Rows from block 3 of a small image flow-matching model, named by matrix and row number. Rows with one number belong to one neuron. Each number is 500 + 40 x the weight over its row's rms, rounded and kept within 0 to 999. All counts start at 0. Numbers have three digits each.
After each neuron's rows are labels from the 100 images, of 14848 (inputs lightly noised), where the neuron reaches its largest size: "responds to" is what is common among them; "place" is the part of the image that holds the peak. Only what is clearly more common there than usual is listed. The data: single printed letters, digits and signs in grey, bent and noisy.
# gate: MLP gate (model.blocks.3.mlp.gate.weight, 672x256), inputs 0-85
# fc1: MLP up (model.blocks.3.mlp.fc1.weight, 672x256), inputs 0-85
# fc2: MLP down (model.blocks.3.mlp.fc2.weight, 256x672, transposed), outputs 0-85

gate.460:505547463506571496428544536596480468476506411493530541448514497494499481452476447499485455494497464524497456469457466490621507521565472490534456521504553483545500526475558513470461475488486447499533520451510504565463447468487497435536481509467571522548499421
fc1.460:553422485481404497525530477476540557552509507467508459485485579524532504585561461502531501485503576512470485462541572465484522477460477486522533496507550528443574479556540523542436445550506451461579509478470490565467490502501487465441542511499457435597485513
fc2.460:563494526543554494533504453460458507498459491499478468493525482499485467407484530556563501445487499497467484450550497490585441502522483466500498409538487534486584508479383478507510384553516376555497592560523507555491502436473540486515523514485486478485504552
responds to: bold
place: bottom centre; centre

gate.174:474473490507498491439512462515560512498519433593474494545585463458507459493442472502524485501486484518524521433426398502531472600499602463455523422503503457541540475500539493510520577503449501485511526499478485514545477514544450462564454512484506529461503479
fc1.174:486465536470551552460487538549478461481511552524449459538541495540471423516498473523481489449564447482542524501512478484539545561537516524483466503580535462433524566461412485536489509537525480506479450553463434433588488521495550455523427577517520484430454529
fc2.174:467482509524490457536407542481479482511536480464490564520429541451526528513452422483511446494545547468581518567426453529486544493528465506507543535463538501502481487496504557487525596501554478535523518448502527526522483471483450527500489434480534542500574478
responds to: bold
place: bottom centre

gate.621:531491542480512440500496553488507503475486529522479488495581441532488509522462521493501444576552560461477546537410582586570515497473507474471440544419531539511398529492475522459521505458502442475495584472580474485536537543452519538517548479447528463538524463
fc1.621:469400451511472554485589520504411502501466517469544575646487501527514536490459496481527454520500566446535518537506537445497515487416569545505503506530485512447511521529486529565490551511491510491476514519541519453506471514509540548512461497427403478481560533
fc2.621:495531475528523478474510540525463531497506566495532423525481433506472504542470561511405446449491558470495503459483538441482520434510499568468625466498454590469493518570475526529386543524475471581469523501501454484508556527471559483495486508505434535438549536
responds to: serif
place: top centre

gate.198:512459494429427519410429485527520501487589494490475617476535448490514538460544462514507481496457529546439473548496492474476495502534541524523517462447529439480526443541484510520515504543480462505529510463482587559556471523500545524518568509470457475540487511
fc1.198:514509431482471511552589455537512466542480558477525515475435578443446471583462493499450582451493570509499552509512533494480482501502494538503564434536469448513472558511587561508517472574461510566574476576441471582458406497401564543481502522478509469501504533
fc2.198:455488576465546533470458452506490571550549525508489488479544500570503529460561565515557469479449540499534517489508447435484430500502459442545437544472529536466551565550491568473520538510491484515423558486470421510492492482540447462541508456517491552461467495
responds to: dark on light
place: centre; middle left

gate.511:468550508568452489508537457545481530459473622436468475495484475452499517498480488477501479461458548406474554549497384453439499511502503516593547517476544449509499511487586458518508582562459473493426468506538545473483467490555551471481471507517535522528576453
fc1.511:488515431447531458507444482562455544553477543472501452504438423562449454525490429504413479475526431453501469487444524585507495464578495495479478483547547488435479462468459477448567469483578558493589449526415429438519482545460479484465441549476531463509497507
fc2.511:506459597454501384495449424510467496525488524480511511524552520476533461472481544539534592505480510588519499507593489468509438477510455509510489479482443478572489557474448507513524487516503488476487575421559444469558448563421492494505521541462497485512526521
responds to: bold
place: centre; middle left

gate.359:500515595476492534500490537487506509471524440573503511498478495546530532457500515459527443521438519525530483571506504480554494504479439499506513463496472493507453474524574499489541586460511517518391485501493476500436525567556558504513516515515486477498565480
fc1.359:488471452489485470476548474484532461463409458429528502583477490557509581525479496523532468533495476507509540474548499481474543502496521527439451546480543500549377544518512482483563509480539523441506551476550512527602546490468608576562465534530497520457500510
fc2.359:491550522587473492554524579463445478517515489499440453465461530535591444462479506532556459461422468577518455624421463502446493600476565534535545498523514523476559484605490483487450561488465426485495530504458527486501451509516463471455530531595510550482579453
responds to: the character %
place: centre; bottom centre

gate.314:543510449567522519428479513504532483561531564489497551513492515501465548425546453509580555505617498526459562444533518473512493491512441494556495506450494435450496495541472520588438465511435478471507462463521447578504526462580569469447459488468519525511393479
fc1.314:464503496513540516453483455519453505534416472530511480519516442568581516480562510555569463525520459527550506485541541468544428441484463520480489531575474552475537531506507428527445473465432521465515476459528424439475510521493507517442542466483539452463469537
fc2.314:556488483545540526551506472431433495543516481541546510467525469511499441489515560521437492523477502529456515500503519551576433471500491510536468438550514527493575495535450553504410436550464476496461514481540507440457483523459532562415478469483511477458505487
responds to: serif
place: top centre

gate.295:520471543517507479472547471525463475476475451494567519489503555510463531453430511488482538544554519466444505410484472528538488481523501514541481560526500430537482459475483482521522538589494471533478594488517456552493460453526470547524498488506506523546508505
fc1.295:493564561552592517476514581544457495436535488516464519483433448484420442489485485507514486516440470506565504476499469492517467516524525447525517527516540520385513444462490455443472493411541496499468504501505485462496496521604529533466447414611544494522554539
fc2.295:413481435399473463456515511485439525472490505547509435516488529535545461458535519406473416541524459582433525526527532471547520499529454518579504490518528505480527495494491475531454492480485390452506539520529460635407532495502481474475500515580499568513530465
responds to: capital
place: top right; bottom right

gate.664:516444474481513504535470447495482479545449534452498507521543489473544472415526505562496504588516456530463512469535471497480476482453450487474397484498498548489409553497518487528537531439540475445480566509571637498577496462455476502557532456468453595463561507
fc1.664:543504449437514538485438514614492512495498476582483451509497477497437488499467532561524437604487522518457469525427447488566469483501457493467462501551510478511537543541502551486456438452480500552473539424480514452583565500468505524552560494537501461499520499
fc2.664:525528502474490499525496537452491538531477509541537422494503512462454455468447514523552414519528616520531536504503543535497479483493457426486454419499490428511560545519412536426500483564558483477518519485526618446487502458489544521523529506534498525465501494
responds to: the character $
place: centre; bottom centre

gate.94:491452432480550510488538474596505482508417584466469491504440527480444554504497513551463486517553545521509516481550534504492503510435574474471513503515476455502433594500489480512501470548484565573536471582487447516497493424410545487497425497474550433445434487
fc1.94:440531502489579514472564560431475424409517483487528526534585453488429544467503546467492589548494537434508475509497494485582404472425526525488426508491484534502466534479511502450494509471485535530513521557525542563558480502464452501460581466495552485546489397
fc2.94:541485536527519437526474495522500536432450558422538450508449519526452509511514508529495513514522524492500437524542505479530540551461516568507465448488499454475505543489500523499488480467505496522437514499493581369520491557507492467504473456512541501480446463
responds to: dark on light
place: top left

gate.54:444495543583520522514510443494490481490507519444488523498484477487375476471493534439510460540519497465532431522532505538482498457450506534517502462541463432397523526541435480569448460466508498468448469407555450516474450460454486541570468422497474508458516489
fc1.54:525620536525542553497486545483493537440445551473490532524456464506477443503491524482580452516479483515470488452425452479511566559528482518507550549483467488492559470500481496506484558417570499540508467543451500526513473527569469512473492461580492492551491503
fc2.54:446493492504555490499498482543530460515447528531483550528509499457519456483442508514486601480502493479553452505465462495568409518499522527522415513502509498469508453503442484483518428513449507467425532482485547463489531440491458488532563566516474559537510506
responds to: serif
place: bottom right

gate.301:477441483529543471538545497501481532510488529552512507460526466415578457488558502447504573558521489461506496489556545485524481464505514532490517488502470573456484519521468520513452500497474496498498493521546510499489479479572511487486496474523527537528391500
fc1.301:524440574568499527411494494576505495509521464530514507583502481519467503502510505562461471504546460500405514543447492477540547443557489468540518552501449550465531466480467454483517595422511547512519523438499456457553480576520559526557511528499412490566534489
fc2.301:472518509536520447540475502522433510581506455485457472535472511483499435477509484465509472481494540504484499460568462437541437515518527504459597523503489572454516549507437426517526518479451474489492507478547530455474495489505497431550505531584445496426497597
responds to: serif; capital
place: bottom left; bottom centre

gate.495:493473523552391513454526487579495438451555485495475551499476545498551522527494481499580496514436502531502432538437465532514450474441529564565516480553497580526475454505517478514530496482530535497449517425463476485470532491516389431501510533487490511427482462
fc1.495:476527405511488502516472454479456454459562440484486490427432526431471518509584501444452467468505474440488508515494448579426474546559517591464491542471479500481506485491544462522501502514534494530468466494499468531520428501501515491468502516465486593403581479
fc2.495:553527512508498507520566460473400507499529457480483479470456499472486541444527517454463515464453567457465545494493497522504447430501513416545535458461514486412514517466514529502490544487504573540471480526501435441504502425464508545453446518588472561474469533
responds to: serif
place: top centre

gate.452:503472478456483578541517485550463504545440478489534530509510532524514497500406450475485579542486464505508456520495506491545520448503473444538510456554493552526472516523547548562528454511503461440533498485565527474546530496428494511494504562460428523542598506
fc1.452:492547568455555441453478502498578459498490501518440529484562450558500620530456521539541500516488536460577457553447532521507498490532514548498504506513592496530454516513483503437481512531474542604473475513504555553545490547544465550512524449507528486554405409
fc2.452:490480555482516522448490449544547497511485471463450541560525488499546529456478500476517487503480456452500464533496489498554483548564496457478473534486505522491569521560548514418492485520409542532468523520446502473531540467485505486521523535480538513487436512
responds to: dark on light
place: bottom right; bottom centre

gate.541:425475579507466524470470548466497504574550500491490483479453528515496474532550528551477440605480545468536515484481590481487484501483378565511546543451473565548503501512534471486565467488484454475475533441472479516470512562505468472533556533488532522471454447
fc1.541:495478563513494492519474481486514533408548528456512541489543464528422477493544538533573493486490479474474488511442467524485487583421490451480512475489527499480517429508516552467538508437554545459483529590541503555552486522574511468530566534515529382514471493
fc2.541:508487514495545468564490491546562453502476500541461549596492550526516481466547553438493498531512493497450491505487529486483561513474503484440485550502433482522468472522490507547503511477548477493506454429660469437481482537428533536512536494491510501453487527
responds to: the character %
place: centre

gate.228:478515456511463583522497502484511510508558517519490503518529520529504521494477419593446536505552520458455580481473464526529538484460462475493540491494474497468511525473440529512479478497510459486526390540510463536583445428492552510583507516516478448592458457
fc1.228:640458488546484590546454433428521482499554489488440454528462490552522446467505467460456489509496521558526507493542569475477544531467555453518495441543483480454461511506508447536562470476500585530455495462507458453492494503556435521510439498477494544503455489
fc2.228:544527457448489543543559541478453476602588427584534457499529503500521492482463477516495448446434514505490464501516526399521446455499501494568472520556573496490501517511516406475495523519519569484499444498548502530543633533512572548468517467508591498445476548
responds to: dark on light; the character *
place: top centre; centre

gate.204:511476534501501495589561505465501552536524536467495525446520514525475603483536473497580658542476542446476479494530506443427514413497544465499549490489516546484527486470513516498469471508480496488526550513553486515473516450502502421506485453473508466463458456
fc1.204:525533468506527436497495510571488444411483490418505475527422517406515475505585496486409439502517479481443560491488463488493489472454494536536494499509502497494493523457470531466515542507542390472488501548478508502494439489494588445511457548478483494570545538
fc2.204:501529497484490538481490511547553533515463501455445547496507478504513504463554478464563570480456465435480500496512430441564467497450500512524580512452483513488453475448438438441585514582535474532445499559581551527533544535519541474533503486521546494462453516
responds to: serif
place: bottom centre

gate.244:473508496492501533499461486467475488534472473528543513452582509537462517472404472551433487515549510484458509522474527545506439554516508488472560519498541589571517508502461447522514548474547501497514503476491517472645435506509459488521499501515476554462504413
fc1.244:499505399581500449520491505537482482405516521437435503494512503498509457517526499549501539542511494551522484517557434507467502466540502474458441548446520444531477557480475522500583472514452468472484513533527533553471522383515575505484495526507625441494539531
fc2.244:526512464428473514529515466547492483451507506495504572487522548558469516413524433519550525500489470497531466539483458514509466533479496431449489608428498496532506530535451472450577495553487440484501514499553481469520470467536541432550461434481480443474453487
responds to: serif
place: bottom centre

gate.391:499541450520523404442459444522509404434462559463469529504470488425462528516582457464525522409467555501509520487487545470534470473580509550491491508454445486452497536506475489469491478543497515480507477507446507496501418494511465467455496453546470479545517517
fc1.391:458538556440548424470440488481507514537595443540449508474458511504396517468513548532463463519455489492479485522524518468511498502568434488465465535418539429502504508516566478505527455518475495510562486457495495524551503595487506516443522479564493556477503485
fc2.391:563523479471515574532496547438435513530483551488462492540538562477548507483552531468567528525494421517583559502446398499408472520445529503483585515487539571514515472459571511488541474590455466438533503521424459522507464474518487481419568503495448525506546562
responds to: the character %
place: centre; middle right